config = dict(
    model='image classifier',
    dataset='pictures of board games with random positions, seen at a slant',
    image_size=24,
    activation='relu',
    parallel_block=False,
    expert_mlp_ratio=1,
    shared_expert=False,
    width=160,
    pooling='class_token',
    lr_schedule='wsd',
    final_lr_fraction=0.05,
    warmup_steps=390,
    weight_decay=0.02,
    adamw_weight_decay_other_params=0.05,
)
Rows from block 6, named by matrix and row number. Rows with one number belong to one attention dimension. Each number is 128 + 24 x the weight over the matrix's rms, rounded and kept within 0 to 255. All counts start at 0. Numbers have three digits each.
# v: attention query, key and value (stacked) (model.blocks.6.attn.qkv.weight, 480x160, the v third), inputs 0-159
# proj: attention output (model.blocks.6.attn.proj.weight, 160x160, transposed), outputs 0-159
v.4:143142068138147116129112152098154085144115081116127154156161145139069123163115131098148107134130033193140141117209132134098131122173101142135129116145138104138195106116167127080123165136128111087225104124105151164174136137102095146161149114086161181114112142152125047149162113150107108132104128101127105096103111112104114154116083129110101097155170118206117132037156128089067166136126124120133127156122167078111142148160180199132132152119159155083115121149127143142094129129110166
proj.4:127129130125132075119152153085131148160132147133127130163156115176077125115044133111110108124153113145139116122163128142114164113115167114119137149136176078208173092143143112126077169169132123133255124124156144135170132100085135185141116145122139172141115160123125130129117127141106104093118113107108107080077158168119145106139125141143126138188114123142112134060077159114112131090133179093085117089102112102132115127099075162122174111156056132102090099121116115148078152148125107
v.5:164147077101147176112129119117106081134153118145129120116127129162151088141143129124104114112146190097107132108140122142175128150151146139133123125127093156132131132103135155109075151106120097095151122118117173080084153108115150134123116156098086117123143148157152090110146121142133135112143125092051159148113153148174124152158122111121135150129123127169120145123122113153137131144134161119103135106125124150090129134169147132120113143147135132126140152093110154169100104092120139
proj.5:147123110135131161117149136097105158103121102131124106134115157132176095089127145098150111109120134102138142122136094120147109125125152105115118139130121137151130150142099106125099113127118125138117134171104146103139142103133119098143155142072174168135144131128148149139063162149108188124133099133129104117159132149180132076121116148123078126109117128130099167180118112139131145150114105106110114123130137122142124148153091148123138141129131156120140090133118123148136116160113099
v.6:147140083144129143132110154136147137131133134119132111117123116162148104098135145129115110126129091132147162108157116156100119143122142092103133139123136096093155141139163126138144159146144118155134116131123111116126144110108138121139140101161113121147143128148130134138109111139115130122161156095147121118135144127117150082104151113141135107164101141118140107122138110143120150129118122157124131122114134101113111118095155140129117122107143120109115142123106109130117121140127135
proj.6:110114101122136139161129119101101129118162124096141128143115126127102117135134098134123088111118133148123107128124152113145135141113136143123111137124145158152119110117135110122115134135107140151132128127160148157176143121120143109140115166147113120108121124163129153092089111108135106137141133132115118153138133143124132141134133128120137160140137127136141130099140117166100130135124119093152123152147141113084159120083090123117153112118141100139121127122125087137131146137127144
v.7:117119140123124139128136124125128145125151150126142151121111140173148123135140115104115114094133149113121128115109110105129122124129110138152125095134135122133090105099096182111108125121154132139082137138146140108108111100134151131134115104131124116122137149134139136149129141123145117131155106118086135128154162131149160128156127135138129161132120143100132123161119116132146136135129143136120121108110132125132141134148132106128112132126135119144099142141103130143114125132101158
proj.7:139125110153121173113133100126119132119133108135129151113121116092121132139137144120143124108128118140129128138142115118140084120116150099146103146119126129121079150125131141122099105117131128139091139148128126104126154122145138116134178146101144147147110138143126128142101144119152135120124124148150130129133127124171121140130130105128132131075123133130091135161121136116116111149104117135119119129137123117131143133140146114109124123122172122154139133126128153151133129117118155
v.8:179143075138129177117128156185102129142111116141082146128127125138152096133093126149107098119144144116131118130134170105138096121146138162140116163123151132098141098148197140111101127097135109102141144138126178113111155109113166100094127139134110083126148167127117091117111138137097126137142146121124161142128142105164123159112110130112091108125126143172174160038121115075125145146111117138132131104102116147101142125121155137111104133091133129175159136140127156137166108159115122
proj.8:161156067128142101090125163159124186121186118132107102172106126145070127121154121081139141098154118101148154133105115095120115145096091137116154157085134142125128163120136107111121126102116130132151118123118128117119147131111145156133108120154150161113143162165128142136091140109079143165143126077152167135142161125114131112143126114112094148170125165120142151129108107112147133143116129103105126074106159144145142152159113114112135105125115128136092116130144126146162139133121144
v.9:152130171124090100166112189124160110095131161135140123142131109124115101106161144208074116171126105141148153149103148110171149164070121136111098134110128133096139135145139060158138147109141114092138093123133124107089133142165105141141115152142137124139127147125134161143156116165110150143144103140149104146134102127106154088160098160097114082178164072135133104079135086128119141155133127114123118113088151134120163091057160124132136127118156134101148106131096153132131150141144097
proj.9:118131109104122096126135157152217145091178130163119093146159128134121125137129099166127103141133130091111136125102126135149123104104081137124125123127113170161113124140132113130122116116159122125103135114137121170110128147117117164130086154157132111136128108098143137105111142115143144146155146181101145155140130124064111138120071194161142122143118078137113111076112120082157136124150119123131150142106183168125145138091111106159122147148126131129114145118112112092095144127127103
v.10:118135168110128092132102156126154140078117117117149131121099134166050135103127128183128136142144077130150171144132132109105120123099123087126105155117151116139179141133130103131117142149134149120160128118137093145128136146143097148150106139171126208137129106139126106169134141127120122165151126138154086084084121120128140082123099121131100120114186139121109116106153077130113135146123137135117118141105132075127093120116133141143131141121135165107128134132165173101115107111149115
proj.10:105134180102101088155142135129148096122120125113123109173158121145077147165114119153117100139124142148129118137145132120138146108087113136140105119129153134151125125105145180135159142145104122141149115123153142172123146128103128180121125148143108168125119160129113158073149090119130109090132107146128078129128122117043124117126121159128145151139135142109094083069134132108126172126139140110118131152108166100155121110114134154150184115125110123130110113134165087111088164116107128
v.11:083125157138133089142157100157138165154114111118137143146105120090111145142093132084142160145135169140128113143144110161130120107164129172113162124133127104116124126145127157120147097115111126123122141135164084121197109152140114102146144109109123136130125104102146147165120124089139088099101133158144106150106134137127109184123147112136155112100095112118139106188113154104117123118133156119127131122153131140179124109143125123136133132165128126169118114138172063129130110142090116
proj.11:123140126136129136131091163161096148155098127151152177151124149122166175112126162113110152125141116109126127094153131139114134148162109167097150094131101093065162076165077094143167147111116088122111127136118108100121104118156144152125154094146131097132134098147136078113180145148154099137098153104134104114097136125174116151128175108115133103115158125093111130164134159104110152126125113155113129153163107125124128150118142112128108127106155116132147132111099135106139097119126131
v.12:107131145094138130147126082102142085116141117110155116068145139158146134116133093122159139139109157103110169111146119142145113166135115121106144119119119104127114145149052122138157120134136138163048125106145118138139139137104095161144104137095094146113129094148125144161150136100139145138117090164123135131138142154171125105162164127163118183090095119088067094219158113153121152132127140119126143111142138156139129113137147094156148124141099133067102151140108084131086123129138150
proj.12:147124146159145129135130113114129052138115095119112122081160176098164134136123153142130145124121171136116104104139135152172124142166171148136095146143131126140111115109111118140164085131115138149094119152106139124143115142153123062137163148136123123157128071103159157109123123131207098106102139175141132113135104109154140145131145079129140092084135116135060097177133132142136132113153148138154119155123120116101131142160096095147082134143147118137119149091148119109130149137165147
v.13:122132093147132133128121133148113137186167121139138157132098121127143127124121132151101126140135109089159095113130107142122124117125153105112122129136128119118132129130151128135126116125140100139178104126097125114137105155129154099133145120153112110107143146113138155119122120129119113124124177107140115146116125116119126135092156121134160127110089136117146127180111138131132106118115147167130134119154117108146124137124085136131137131124130117159135124152131095132151119138100134
proj.13:134142129142116139141127130156086144127122125118132102144068106120169133125116135115134098112131091115123131115127155120130145135129136170132134114123102118112138109141124125125137153117105153106105119107140138129126118132150125106117106141144127127147121114169154107131120111127112119160122151099112134154150154145170104138136133106090124145132122134122163123168155133150099189170148115146128126142171139133122126106104099137123117129095147117127149095114101139158142119120126121
v.14:132144092130131161128112141131136109128135127149110147114120131147140128127154147112151159156132128130103145084146144142117128122135137112139144124155141111140137138089124131086109141130143118105133145128135126112127142128129121105139125150134090142148138095124132114153101122130129101097133155095139132100105145159125140107137155112103112137110121122120165100110143132145095147143121124121121126136114133149119131164128162144138132127106111149128144150100134109147124111134114146
proj.14:120143101126150122124120132065101128138125098120148150152138117121144144136130094139125109145140152131134129124146145129128140145097151129132121144136148132134107157074150132117120112147139147139112138130131131099148146104142110126156152163162104147112104117155141180093105128148158151100127109128122110145142134122089137071124161129119126142102129128135155134142115127154136121105119129119102150124113119148118135137097116155134150109107127124110117139138131111147121127172130130
v.15:124132126155132138144147126105151103154126101153127139113118137136172135128137109143141136165109133115124085110116085124158128158130126151100154116128104114115081142111107130125132164104129117103064131109124110053121116138168178095128129130123149102135106150101112211168111112115152137119115114116128149142145139123123144140139126073132128104129109068084160079185109199160111147139113130147128094115148115183136129155088134093095115123132143114173134099162138085133143123129093140
proj.15:120125094128115158106096145141138136176151096138151143110098133071255125104147092126150124149158156092148145120076096141145109111113112160124140128121104111097130140151135067100142135124142141128060150124117143099139127130159132132124185119123143102159118061148130083137141150148166110163167138151162143135138135108130120128121159105150136142116126105141185144184102124126156095157146126146140152146109119128134136137112158078121097118124175102190154138083088155134148112103144156
v.16:120121167135138116138142152133136150126132124140145131141112124079145141108129120067160173137123166126135090106105136130132148133105182148113131132136120130142129151128137100137125129137115111145131143129145093134157131151146144100115145123141136162144113156131119153150124134154144107101078161117163147154100103157104157132123156103105131126143114064101163114150129163169119109129143105132134114159136130078112108135120131124145163116137130110123107106143139068130134094130096113
proj.16:117115141141105157108120153115122132109124105123141170154141114152165120138140110142122138138135130108119131139134170123093152122117136108116137109121129108089146117152142131142133177122124116155083124146124156150179134114100155143120136158143114093078124076145123102133157123159130140120127144158136129158094110105155123133095161125138154145134124120101159101141143147124117123098135121122119136088125116128128147116074175107104124132121180134150148113087081108120092127123109137
v.17:146106072198120148114121133117108144159172155192123123134095132137236107091155166106116143115129159092128099102137104121147095149115184162096147114157119103091144185118179141124147182096140075135062115112113157058158152141103216073072154134161104098162152182099119165163089084130121136133120157068130156159131151116165175168055145066122131117116130097124205156192131126197139150130122112144142111119106085143056155118038142069091091122111109115143124103136104083173113114141111124
proj.17:166106060139110173107120158169041202131206117094117109117075149086189123098212112089191082131122151095125138128092166110154118109095125136071082112110105162079162124169144095113141160123084163152049143172081176143192116111163132089118175140157155099095141071161120138131048112172123123119157168112143132161132118087152081155147155117139100157130147165108223098173114115150126140153133096104156140092151138125084136143108146115109161099074160116152175075096107111165152119142130145
v.18:143128151098113157157084126090132101117159104109173108108155125079159127099155106148136161142110185112074174116133147156142190112113136119096138116149114128147099180114104113154154159129065117153128146141136118134105126139111155100091083113104145097154113135126140158134134089124138131117112149184147131139136117130140118130148133078107099112128130121088142093153144115195124099130172133171153122164091128156097115127125144133144145129159134115081161111141095085105104130130139150
proj.18:099093132108156151125112112066159092116116118119120135090169157120154097126163113116140149128140164100094106123151139156122131152151162089109093115133104103119127119081105115143134100151166183157075131106147144128121121126100136067145096139125133093151150084123122161135140130116190129122130116196089104114138137113132170118124131134116145157163121114134129110154093141172139088097153088131164115157070140160116133106113118079117130129150160134166141121101078117105130138146156108
v.19:113089088156115147108158098156094194154127162168099143174130134097145161099084143077137110109149151155158064161158114103061102145158140165127140138116118064133154070116181156147143140111101080109167137125129144139235165159082148123125223139092155125117134143175155103114131128125145100147101207070174161143112110109160113181075145126129105116099092106118160149134122118090118094099122109137126118112137107112125121138136106111135120123147106116181137118179120114130145120132068103
proj.19:147113098129153144116103155180069179158136172109147128151131126153083149115104168073141112099139084123145125141125155124074116109137109145143157087108125118089190130186141100159148210118093110132084130103118163114156129110165116117097139139152159164097144156158122086112098117153067081139154150035119141124107177111152144152098114131116128124139154174116151145138159132130121149144111161124145118078153122124103095137100152158121156131077141103144164076155107140158171099096095153
v.20:096144095125139137129137120139111116164132124134117138101111138142130148123130095143102094122124100120101134113128104100114139132126103105145137138142122152125132130121123142099116115154143125131117129128112140085104135099114151115098136112127099127119148129125113097129129130152141142127116152116094126104128149099130137110130142116142105161139126137119120135139115137137124136125128126146108138114138111134169140169181132128145145135130151156134128142144136122133129141124100147
proj.20:110110142150140134128124095118120139136115127087086138147097118119147116129119156121145152138138164129138114128120116117141115134108130132158107125117134125129106155140098145144114133155137126107152123127114174115092136155130149122121125116105150160128126116168116113144094107128122137141106095126139117121130119117145134095144140095122127134136121139149110135141114114165101146131123133132111119116110124116126132114147136159099143131131144139113103100124142133145117116139121136
v.21:110120089089140130118123136128116147128139066135141146129079123114169127136104134069108150156131167123133116100174142161152098103153160134101161102145139080117176194094155118104131074138094112165131128117123126088148135120155129102103137110121083111139148075146124112156057094125142108135108130100117124112098147123157141127116195089146151125173096115120152123204142166164121098121103166129133121174178089126133153171109143165148112137157164116140135116121157056143091111162111162
proj.21:154118098112131113147122109082095117175127103082141184127126139137154129128158115170122135144112165123111114086109139118148160185123159139049147103100127158142146086129131109115129123129080154115099152193115117128177149128123140088133146137125102122109128019159124114087098106161160094134063129112096105127095159095121128166155185080094139168089146080094178094175178115190104130121139144116128122148143150113105138152088113163131116113114146139150121121096065092162171138141129176
v.22:091109251110109154137097096117116114131082135096147144079133110082220112156153093152105177149145223113078115098074108133149122168117135122128136096146105144141113168089071121128112100113096145145057129125157166091083154172177127148103109176110124105135114112102101160155115168120138143147115121170118109144173136119135123090162164103129148133102111122095129117223133166202151070093135130135113149160170125168212174145123134092127133116162126132165133135153140102098135144138125102
proj.22:127137140138147167114088090143121088142089117111124180109127169054234121127196117148110182125100191074109106122116119104150078165165076137113120133119099177134085148085092094114125064113130157141010135147119134100037131173118111079111145121076134095166146073099125151106141138149178172129111088189110112141153163085149160153145147066113161135075130124089117094180150122199193130126146112168174119124153139154157107155133193127117095152130176145131127161137089124098135096117146144
v.23:128138141118113106129169129121144141144145125108134145138127121137130130129172096139133110135138126129102140086151141146117115133118126147137118090138136077163072141125077172125178077144092147176077113134138122153094104123144120125156135113173130098115131103173118185123097135111123145135122098139139164145178100106097159124121161143161146131121124140082127074180120124134155107111141140110124121114107116148154121161138081096136134129151122120141112096121132122117133148124167129
proj.23:117109166109152174141129093120161104169108160094156119048110123078148130145164120168121129148115136125136120155126137140135106143151173136137140114124124139151068128105143126111113117121098129116054148118126122133119144131181096076125110152124097092125142133118135128115162113121127131116116099148127130136108102111136138153122117139126139113113108112120131137159097142120119087135102133146144147155131135137122129147127142129129099129132123102182164150109114117136172106129128145
v.24:129127103185159131141139103143134119141129128129103120143147129138116151099120134107136129150143093121160090148149126137073119153130123199110105147109116091115134103149151145133153132121144106113147125126097097133171122122119155102114169120140148097117120158136148150099103135121135119122122132105150123152124119129156140166125157126129141109111117124103176140117119130084121124113106097117144137106143117169140137110140128087120147119130118101125131108160131115117139135148117139
proj.24:125100079155140127118139120135132192140135184138133134094104121149103110120113104120118116127133145141098131122109139129116117139119138160139127111124111105119160111148123082132153163104131132128126119094113138128136131121193145140127126139175125126149159136134117068136159130125118104134146158086158130117126127155111140133107131114111146124142125130114155137128139145113128127159112118141148136117115131116127150125123133106121126117124127121144120107122151128165151141121159114
v.25:143149090139127107164129092137120145110122080116132108135128118119033125089105194132178129106111094167144154159141123124090122138127183128133137120107120135131165083123120135125105180158151149149145129121112134135143141109125141139167133128106184152138096156121113091139121132166130098182169133090136106108118149135110139169139123143155134152134122164127128123091093134100144183152153131109119150130113129080086112104110129128132113116078137084115107120152123170124115130142155126
proj.25:111144132143102113150145138130152157073132139123089114126167127148085110140050110102133110086136074170117101116133116106109154121107179124124137120130155090111158112156188145132119170169145118104194100144102105159194123130133145186118151110137134134115111126101148120149147139139114115145147148153169141125170127138111145119132116171112129119152129152129126135083143128160130157126150132054105093076144139084115147120104118116125147111118123104095107142131149100155127144136159125
v.26:124136179089106133121126149123177130090140148101160105104118134158051129163193155133123127107143122119104191144077159105160128117091126094154093128151109147145137115140107110119124128140155154114114088144109103165104111133121091145168105135130124179114136117115139103123127146109129127154143085135101124108112144120125119068158088159117124166145160139145107128122105117125140139149138138083112121139126124109123097113130131174138129132097124172085109159114119206128110159097145118
proj.26:131134164144116134133147139103148104086091116123103098128156142133107131175089127159101148144124106150171125147154134111159165127092125106140125141150139136153109134112122190142139079144129097134149112125128103154100128107082101163141126136124095155131112135085143149137120106130147170077125122138167102147127145101113129109138102149154112114123112119120077105075126137088124150119115144116129124127112139126151121117139144134150156157160130151104114162143178116095090155121124103
v.27:118127133111130133131126133133132159132121181114127127139137096117154124119150147102153174142126183137132072135060130133138108120119172160167120077140109104143104093109113125119117119104109144113099127146157059119115132124135105147135114138100128131134139130139121159097118151135171125136138113123136163115128125141105181122128142150127138155121121148087185103136117161103152109133145096124133114121135152146125134160107112105136104076127088130166129127100126127159142163098083106
proj.27:131128095125124141123116122120141116135107146160165146110157125107123135128131075167112135108139107118135147156113147133109132111110112134120136129134127142106110184131153150134108077089132094140070132121145110069112132130159138126134131130114123149121130100096152104116148132172152175126144133099143170153158093109155122121093138125149143081068126121143146140097136125133156104116114121134152145120131131170139143129096129139152104103096161122129141158093128146134135107151120164
v.28:157102168136124130134135133140139093107159147133153098094129118118157120086162122136119140128109157100125108169080128109142162167105136155113116121134095139127122134128115083154125177109105141114064117112159137095094140110139155163118109132106125103123134164125150167091145122165149145135117129130136152133158164156143184119147141149117136140138142113102128138170133114136163150132145076106132118120135136132096140084107114090135118099124116095086116129139105148136116146119134103
proj.28:145120115140108136133133126141137145088122113140109133097165142110160108118123122143133095112111145109135136124072141127141108089138123112148105122127104144084128109142153109136119104118149130158066108161108137170133132125143144105115134120107138097115159107115122113150122141136144159119150129176145131148111122115131116145098087155140149118110128090152134094140136096117131090134160095110165133111100139137098144151116141108137107150144201127114135124089126138106114141134170103
v.29:104152101115125107138114180152156107092113140111154109109133152120080142086114155157144134162108048160178158165135115125099145155099147131117119159128157120101194141173147073161137153122163139081166127123106083116152127091117096114107151116149113120122128162116137122111109125160085158128115151134149104109092135150109114092144132118092100099166128120134144142076137110102105154141118105143137130137134126145104130106115133146105150117079158144090131123149138186111134103140152139
proj.29:113118103096111108160153120106149131108136138122102108206119124165067119141076116137105136121137148130130134110103130107125159127091127150150137153107127159099158081138164129112148142140175108143201127115132122172159111130087162184112103104173068113119150122129135102118143100102118112120157139120151113109135146128061107062138126134137136129185119108130127105058128140150131136128108110115099127143109159127109134085094127130120163110136129120139114121087160121136096160107135140
v.30:117141144125095143123112123117123136090113120135126135128137129148146126124156133121152125105126105156113155130083100124110129144098144109123133129131107153119118120115111111113119145158147159141105115124144111131109131118128150140128117122164102139134115109135136162162109135142126137150148148103144121105122147121134146051101122102145146156126147151107125128125147126162143131126151134134125106174130103114108122119096177172133105110074133134095125136124120142118153135130155128
proj.30:108126117129153150143116074111098101112144133091147127133159141104106114167146111142124115112090158150138105123136114122146158135114157100130138125118136126150091179106155141111127119132140145142100119116147146129137148149107118118118147135168107155113120122135120154124082110133155125131124148158116110151166115092051148140143144095122120129119143120125152118075145119160140117114131130113132124111134118132139127103129189127137155130127151108111124135120165111138100155133125147
v.31:112168086136119126119123116116092170157113163138106137173135121107152122143119129125126148152138099163133088130124122117129091133138138146122138133123113117107135114125158162114114127112127113105131134136119121161155132127105118115132138107144143116132152149139107123131102113125106139107139156114116141159121132113135142134083114098134157111112129112140161175146117140106126105120127137135143100100149120137070117148122150145170091133100125116132167097124149131147161119146122121
proj.31:153116080134149135100135120142096160139135131138154120166121139120109127163148125122133115111140113139143114141122127123125160134101126134116131101107113147142150125112086112127144134111127115112143135146127147128160131150121117120106133141158106160101123123153141101135115112130103100162146146065134132155150113154116111120117135113112122117151124140138156137124121137130140142156134115135132118110153128121137116105146115116114109127080098131159152079148121124166166117110124157
v.32:104111149103084122148160160113103102135113145140131132099118114119167099126130135189103124135100163112141126127059137130183107104143110137095122153133119114080145095150136072159134141098115116093159133096107137100152134135120091122127165105086135164154119165105138117118093114156118146103134197201108149117146136106147112086133078147149115121119133093132094145155141126128146088138134145161132120165136132148156155086121183143118137131126122155133158139128121129129131105128122122
proj.32:144131117145127109131087152129126138120187109152089128197121140114153147158130172150151127128115133125093128130114100134139162122175036122134142117111112135143132114077104145151170135127172152146127154145128139142084121133074131118125117100093146149142118152127126140120129145125114130154126147100136124117151168117148125143156020093097140133125136128137097126101123108146113144120166118115157091161109112180131125130130125091128077149106191143155126113117163150111091124103120123
v.33:153114120182115137148121128127080173124139131145133135185103132102156105121138155095145129159097139150161124118118158149108120135106150126092138075114101092118206168114131118131102159126113118099085116102152154104122128130153163102145150135127159134090126136112135143145117131124112123158153078086134162127121117139153167113130136112108119102144154085063195164181123137131118147167120118125154120129106133130092151091058114125128099129142109098121092102144120100143124158129108146
proj.33:163139067138099136126102140151136142085166113170148126168162116115135122145077105123124139129096121129127144108111145088138077123121120143078168114149122106094165149168180098110160144124092116160102139180131129152201154146149131130131165132130134114134137081157137161160126112159143108118158172092154130102109153092113132168112127105121133123134122138107153134134121163101141111133142117104148130100112159124116127156076157125094112127103144094113163136150068127124069118112104147
v.34:149129067110115124153145137130092126146128083142133112154161122095123114108090132117107129139143144116155141123168149139150145137114145131109121135126146144113175146162131136160109150150108126121150119129138172132082128133144126165105130148116127098109120144152114118129148138140098138134140125123114151138098099139152122175162130103112124134118119146174117125093123117121134135140098122124133115070114131106070127131116158112150125136114144136116142101125126139145104118122119142
proj.34:168125115107123088118156145127152131096144111137080120154146124156091129101140136098137142096146111103123127126123096110118134143129170129091119137147106115136143102127117113126148136141128131122159105178094134148193113165144121126097099123125164084114126109136136151142113141130106121146127125134134140142133107140105106083116106148127118124182106124164142147171126111140118129145142119101087130095123135136109122143176097132116141130133122131122109110161107136136148122134130135
v.35:094143255130101079158171162152179116140117044138108127023097132143054127114171097186141147011072056169145164143093085154186135117105142124117169159126157166120045192229149087162163080146192133145142150100076100173102137108134067100108127123149111041151102208139065106115147155128147124166149164168116125104184072114074105138109127216168142129183134105158062086004055120143143078129148154144116122163180091109153147157115153050137118112090119118086132139024146181147161109140174108
proj.35:137100255104114094133163099111247126107082146125100101022155165083063112144174122232148163105135156115129144107069113095161179132067102180150114133153085186154058126177115159112108105157178180157188103110143112220103107123139128139126057153130146009152113151087095107125139150110119161195089089190128099172140099115048105151146115208156126103196105110162111152007159108179082150116115137140095129147118090177137104106153099009145125109154104156136112134106227148119146133160166149
v.36:125126089117120129128126156106152143127158124129131144157129136137110111112162138111140112076141124148128117133088122130100152153141122113110116113154138123149130127117112114139137142121125122113139140119122114144138129103109094131143137150098129143128117109148118149120166114136106103159114144112192110141152138134120136080100145150150098109101121118132124110126148105147142124115132120133130144180124128127123140124110104111120117122130095116098137126150094132134112129124119138
proj.36:118117124132118144151153120124088113101152121115130114099143118104116128117105137128107104148126077140139159164166123143124126125132169134125113139143139121142135114174140153141119101130150125143134135120145143129141122121082117127117111138137134150142159123118119128111112129133135141096115137121126155153083145131135150136101065124134135106103129109160141133127135095123130122095135132138114139147136117171082127115101110140146146130146137100121157134115128154138094148147142139
v.37:122113099173148128115105116142079133151147109109144116147121138122190126133161146137154144159124131113144136130128147144156112116129151145091123101135116130121157176155158102117147143135159109106093127130102169052139156157068170123113190124144141155105126151125117128115111149106107139140124114123066142110112116121172126147150100117119118112119137144112131205122130136121119105130088144117136127161157119138125133089121136129134096126103113150090154116121157124121099153118129152
proj.37:151126061122124126132142151145114104141158108130117104161097128131124150132117145138121136133102158132137156093118114078141121124129119149051147118144120131074127168133097121108154150120099149148142133152105139152149139153125128114107164118097131121128097076160105135151105110143103130115136176084168134104135159098139137100158107088125113122163149133128131133130142133139133141126132127166113122102126098137115128132132131135108120134124120121125134133135181122122155114125133139
v.38:135113086145137148116100119138114119139148147148132124143131149113176101144158136069136118114122141107133124117138140102119147109148122127133126107148136136172116110136112136122111136125129106109114142148138131109143121133113123132128154146109092125065117105133143115093133120135125145138129119146123110114113157147160138168124123132137112133092125179134136103141132131114117149124105134107135132151090140134164124120168141149112126139125128136147126120161143113146091113105106146
proj.38:139142114122130142128110156112081142126108100134093160143114133112130136109127159107113153115141121135152123134153184117131130136147167130131115146137129090098151112101120150119111140118125172150156113142128124075125128115159139108115193125117140139116122136159111134154128135124146144104127121101147119104123144138156144113138105106101123139123122121131129124193128135119149142138132126115088122121123108148101143121130134144119147120130146124101123131115161141116126106105120128
v.39:139136207144137090138111108103123109117135124079100126112172106101123153125156123115176130146112087168128130146098144128105112140103129139126110135085118155099104131153091122107152142133140142143100104135085135200168135141102117117128127100165142100135119162141147151131107117122110102129150174194161112135153134124113079098110115136115152136186129130091128125133103147127129113144147120151118137124175105158085117111136192131165119141081121133051138101102137115110124104132177108
proj.39:119093124136130126104117082145170091108127172140139123084139164132086147184156086124103083123125173137106082110116119127144197177130151120128116106134125110157104142109128097128155128146151128125140140080142109148138133131131119138139132146188096048158160138121124137130152093107158090154150171162126079135126088144096134146147140128108132110219128124115111079066102167168123115105144147157164123144117119136120137115094145075132134131122110115154119112099186094137146151106147133
v.40:136147180093111091125109148114129093088146145123147105094130155114154117076177160165104144172117144126127177120097141122162136121109137120144082137109111156134150159106136083126124157111135123113165148145105152080101154159105118157138123129134111145084097125110124153127098125169107120147119177182070137097091150107104100133125102151112133125136144098126085121160117126154133110119162115106122131129135138116103126098127130098141143137129117151124132120100158123102120121115149107
proj.40:136118153080082120129135141128103113113121125141122138140102177149148137153156113146124083125113161100125133083155118126149147124138102112088146108127113120117115122065112107109157109124132137143090110158113161147112111136101109127133165122145124109128134178126126158127158134124155151132134124192101113117128134125149109087136062141078138130141140110109132086128158111144145150132167088133129115148115128136141124145108135128137114116105171155152116139103136145105112140105122139
v.41:127110096122121139141125121136089115130121106142129127133165131121151137135116114138113128135115132115135163129144147137134133128106133111096136132113127125104136148140121143135115125150141129137122133125126155105101139126152140109120144103121148130100128135126134129113110129150110133112139133150086134135107113111147121123158115121106137136154137117114127145139112098124122143138115140117135140118101141117110142130132170152152134141100149119103123115122145117128136119123125126
proj.41:136112099131134131120111134142133119123156113134118138155154116140123146111148126119128135118118116120125113120132120113123117132145131143121137108126127113151131124097118118102132161140137124127181133157100135145152112149111136131110151161103133119114130119141104143146114132106129115136118141152154111127142136120130139096147130124132135131165138126137109128150113109142132126137143134125129108109111130138116153131150129107126102123129153150141095126154131120143101115140115122
v.42:107116114125125131129144088121125155135136150135145123139107133154159125144118128120126117129146126122142143133104101114088120151128107132127140136129125122136106100102118173138119137126141116141132107145150105133138142131126146129128114134135113145128114098123139149129135156113126111127139121133151123109130172121133136099119130118129109126078145134113129154146139122135136161118150116119119132152124129145119090112120115139129105120136112126139118163141099113138112141122110131
proj.42:110134127156147135141111110135078136139131116112131119143131124083136137114125131091136099142106131158140124122161147143133107115140104133143146142143120099112136120098130124135120114116137104125119097089149138091127128126117124141124182095143127171144124156151139117142099123143137117103135146124121124125113116117144129131107123097153136104095146142131114124156130124119154125124121129150144119154120121123123135128121151156122120137117129106121117143138140121122129149133120121
v.43:141122152109117099111140163118135108113182146106109122102183127087213131089187123180118114185094135142158138135125130114121139139148120137092098116098098118102080135102109070121166157120104136158151100146109128122175147164098159127126161109153154098127116116167151167079083118130125129092124182173140132119129134144102126051119102153080132084162157114128162141176127124157121088121137131138116147176175137147137113085129108151167157117131117152139162088104116102097124132111151096
proj.43:100124088091123145148111123128129094123168164102163119119096133124198132158145111150105096172123156119109117086112140135143131154149082109118150122135138143141164118067126109124136113099156148146111165088166132149102130135131138102121125164175100095111156108130119160139140084113110113137180150141090121130126129145141145139137095154115166121165129075127135082101132138180130093125154135165165109183094124150123135104094131181157127138127169109178154116107108111118134100156141120
v.44:150110157163115108129125128123115179120124135162082125088143149124117167122082120162130102119128101134128117160174103119138098122129091125123116135115103110102086130171161112122171133125125122139121116132131073164141141134124145111108137085130133049175143152107122155138118131099155131096099174160139101141154124139130114158149150115085167126138109103118119145134121137075148111122149129131127124108145124165121114130136125162131105113136154141096079114143136098114151152128108131
proj.44:132092135128157129115103112106166138143089128138173120080116134105108112160130144099158142120130119113118116108083138116130170139135081181179114119117103134116168133142100086153128139095144108135130146103155106158168062113179161104125108127136140100127144129123139119153143138108152102150132146128108131155137160133145110188140160144127107139179135117140106115114117122111127078137117110140172105106144116131147127127119140084121103124126140131152124113125108140125169130143164113
v.45:163139143187143118157083089132118171138101148120138109154133134111075143108068121121165113137122127156154121137192122129122123144103163112113137134122091103116194156160112163143138148135112117128163113151121077203145121117167128138139140113163151108097144149124133140148169140149109119125114090117162124156089073148123116113115193106114143143133119135089160114129132150104125140148110130140126128044125121109081132113124074139144159136086142120114056137183132107129118129126123151
proj.45:151162139100112107108140115177152120090087115134135119141112116125097133167068131086106116090119123144112089129120150125139140136103175189122167127100119098092192122139186117141151183127107092131137128125118104151207113165233157149106075133183092077106123115144159109142155127142109094111111182126135115155146131157158124131093134132105131103179132156102102123138125150127127178126135123119129123084153155137108149144145111127111143111119083089135123113174043122123110142142123139